From a checkpoint of a small encoder-decoder audio transcriber.
Data: trained on strings of digits, spoken by a formant synthesiser in many voices, 41.3 epochs.
Rows from block 5 of the text decoder of a small encoder-decoder audio transcriber, named by matrix and row number. Rows with one number belong to one neuron. Each number is 128 + 24 x the weight over its row's rms, rounded and kept within 0 to 255. All counts start at 0. Numbers have three digits each. After the name is the row's rms in percent of the matrix's.
After each neuron's rows are labels from the 100 texts, of 14848, where the neuron reaches its largest size: "fires on" is the input token at the peak. Only what is clearly more common there than usual is listed. The data: strings of digits, spoken by a formant synthesiser in many voices.
# gate: MLP gate (decoder.blocks.5.mlp.gate.weight, 384x128), inputs 0-63
# fc1: MLP up (decoder.blocks.5.mlp.fc1.weight, 384x128), inputs 0-63
# fc2: MLP down (decoder.blocks.5.mlp.fc2.weight, 128x384, transposed), outputs 0-63

gate.25 103:140091155132099106138127118137100148153076110135141105135133145152155110095145125091116115086126096111112115092161131197131140127127108167111137085091147115153116136113135121130133133152114131
fc1.25 101:153059145162121108130116140126094164119085106125125074100135150130138094137140107136141144113140090121128121093145139155119140136116111159099092110117147125176082150076144141122162104132090146
fc2.25 080:080123138120115152155103117127139113137129162158133146121107105121136152153118118162085080143155115114128111117114126157157134168168133138137122140147148109124144176107149135154114132123120105
fires on: "one"

gate.127 096:116076117125155101116118118090141109096120117140117121107122165149150144154166141117138133113112135107128182146150131113121130140101099189149125133149131134126140160150088116126152138125120124
fc1.127 090:133142115154123153150149129146145118109169112158154149115160111172138128126106107139120119140114118163139151097134144144145116160118175131114168162112158092162106099132163170133082154098144128
fc2.127 085:108129176167166070118183137118081125130115145137117128127153158116155111098146122114096115148143151149100153146097109119083136114113132130112095119125117100121127149185119088121121129123134156
fires on: "<end>"; "three"

gate.28 113:146163147115174142175085111101153102153099104148094105134134139136080089146096109137119146124109137097138164121159157124125111133111165131112105104137130139106129155129114133120156120156145120
fc1.28 108:120084114142106112112169158148116174118165145107157139127104132098159196109172120115146115120133111153119115118105103132131146155124109136115126135126084106142099134120137106112092132108101138
fc2.28 109:111136133108131186132082133130176159182063094130156148161130097123073118141150163124130136110120138100091162168140125140124142127122097142132105116108158126131122139125155085104139149123090084
fires on: "three"; "two"; "four"

gate.136 093:115136145158137096128116151150109100140124129122140145081157108119103090110147092172176118147119121155151125122126139172152090111136132127140099136144176122135115164110059092132103114132133164
fc1.136 099:110118122176107140168120101149122133132145193122156114156086166098155111087116168086138134158177124149159130141105171116095111128095120147113118133131092095160123142134143116140137099166145133
fc2.136 033:089135122139135170126135129156095167132117151134110083093087143099156158084125127101140115126144160086142119089126120101080110132138116130156121129136138122142103097126131149117154161103104135
fires on: "three"; "six"

gate.41 092:148125088091167183120115154168120112135128133125079122169143109115154117109136163130114109133114202116124162162119086098180133124169105112153113131155150112126119094113145128125108155136155154
fc1.41 092:130140080104146187123110146153136101125107120156095130167159103112151110128117145141119125147106179127128124169131090129181138135138114104138119126159140134130123082126133119111105160146160146
fc2.41 120:106156133129131148123166115089091111140141082149177165143146112095124127123173086115132152156178092126115127129119156126105129110129170152096136138127101151126101093113114101163143108116103108
fires on: "<end>"; "eight"

gate.295 086:152144139130093130166089167107159110120129111127112128137124169122101110135153139158115170104137127111138123167108103117154135143128083156101146185118139131139136136147098143151097150140151140
fc1.295 086:103086117084151158154137176139114104105146124122079105143137115116157120075132123125126140118129136117158122141117120160143097144098109133143166104105146094114111091125128119141162121122118113
fc2.295 051:108142132135140157152156143138132107115144136122117076111152103096100149107139131062135120113100116148126148121159109144091181146141147141155106148069120150089112120117093120105138096135140146
fires on: "<end>"; "four"

gate.354 084:120179115094154146105127140150125125100117137125141107154130154133161132069117107080140112129125156159085096133144126173166116100134170151111142154148154134132100122114129108151125154173132134
fc1.354 084:123092134157085139097096133115086105139107138128122131090132110136119141158128161166129118148073147117158171077091136157105145132119093127154125138128129104119119145144112105112144100094136121
fc2.354 044:141134108105142139145126139100149133125121137152176119126091084114112152160115140130140123140104128137107170117111133147158117107105087095130152156144083090100130134099167106171119114172142148
fires on: "one"

gate.104 111:116120088108161151115129102118131129098162126085116141144154142124166141096131116105127086089114114114109099103174134135131140134117160146096133154192099076161140150154109153106135086157150120
fc1.104 112:137106177146109107130126135098120111151122132129203130105118110101154133138119126130095175148132130146108128106142143130147127071156092156112092116097129113135135139109086114109118147156095112
fc2.104 106:128120120124124153146127142115160142148177109147142151123117155130102132097154145105111100134094165152103126144059098103077112155116148112156126086141131131141113102153139149154154099116118142
fires on: "one"

gate.116 108:140145114133145149137100167109184115149107153125103143117167130116144165116147150142099148145126126134075170157088160159143159102122122130150132147167137118119124080155160121168094174130121085
fc1.116 110:138138102131135134141097155130179144150101138142087097134128120107136120165109180168121144128141143154087156180111109158126159152100136127124129184141116138101119109155132148141116158155134128
fc2.116 114:088150110132130159163151120139134125146119091115113110123125082088144130113137148120155140144181129129092148136106126097139133133134134143136128148123094156136090152085076108096145122139133108
fires on: "<end>"

gate.303 116:087116132122147097159122167174092160133123103110149148113122143115168175129175138145137126103139150144140105107095117107151115107123122131104144102126127140107155189151128142095162147115110143
fc1.303 111:158140111116123141135145106107165100139110138144117117161131115146059089122067127114116132169102105106109144140143129137099128155115140119165105135130135110136106094094117095136112135132141099
fc2.303 148:138114101092144162132114156139079147144113088087099083111127141148111167123097133130132139128140116137118146156132103147150133138142151136141117167116133110090139141097165142176121171135122108
fires on: "one"; "seven"; "six"

gate.133 095:145117134130144158157095112160124090130152119111151142115123165107108149074071148132107126130170128129152118161115130113132124174121117133086124158133150143149130141141154066147118120136107131
fc1.133 087:138113168129107157144135110097151101118153135113093148136159085118166166203153134128145158131126167108134176138142143136118157112144113143176136132101137139112178107146131114138158128117121111
fc2.133 046:121123139138089159117108150152148144138070118112110110126132194129165119084160113123133136110141106167114141128115130136112127104139109118145088126136106112111110165145142110178142152116099112
fires on: "<end>"; "three"; "eight"

gate.191 094:112153110100077130097139146135109150126170102143100175117151119147111167161116076187159114154127169081102157095158106127103126148118118125134104155164173147115142127109127137091144149124130113
fc1.191 091:147091145160149148150098130130135087123131142138154075115145139135149078092135187131150167146152131170162088168120114114167137114132169103140138120128110103169107133108111146142092148155105118
fc2.191 047:136135163145156118107092173130144139137077139165102129164152112133130143134170106154129152138123131158139157162161084130133103151134135111144147145140194133127158111117136138122147171146106169
fires on: "<end>"; "four"; "two"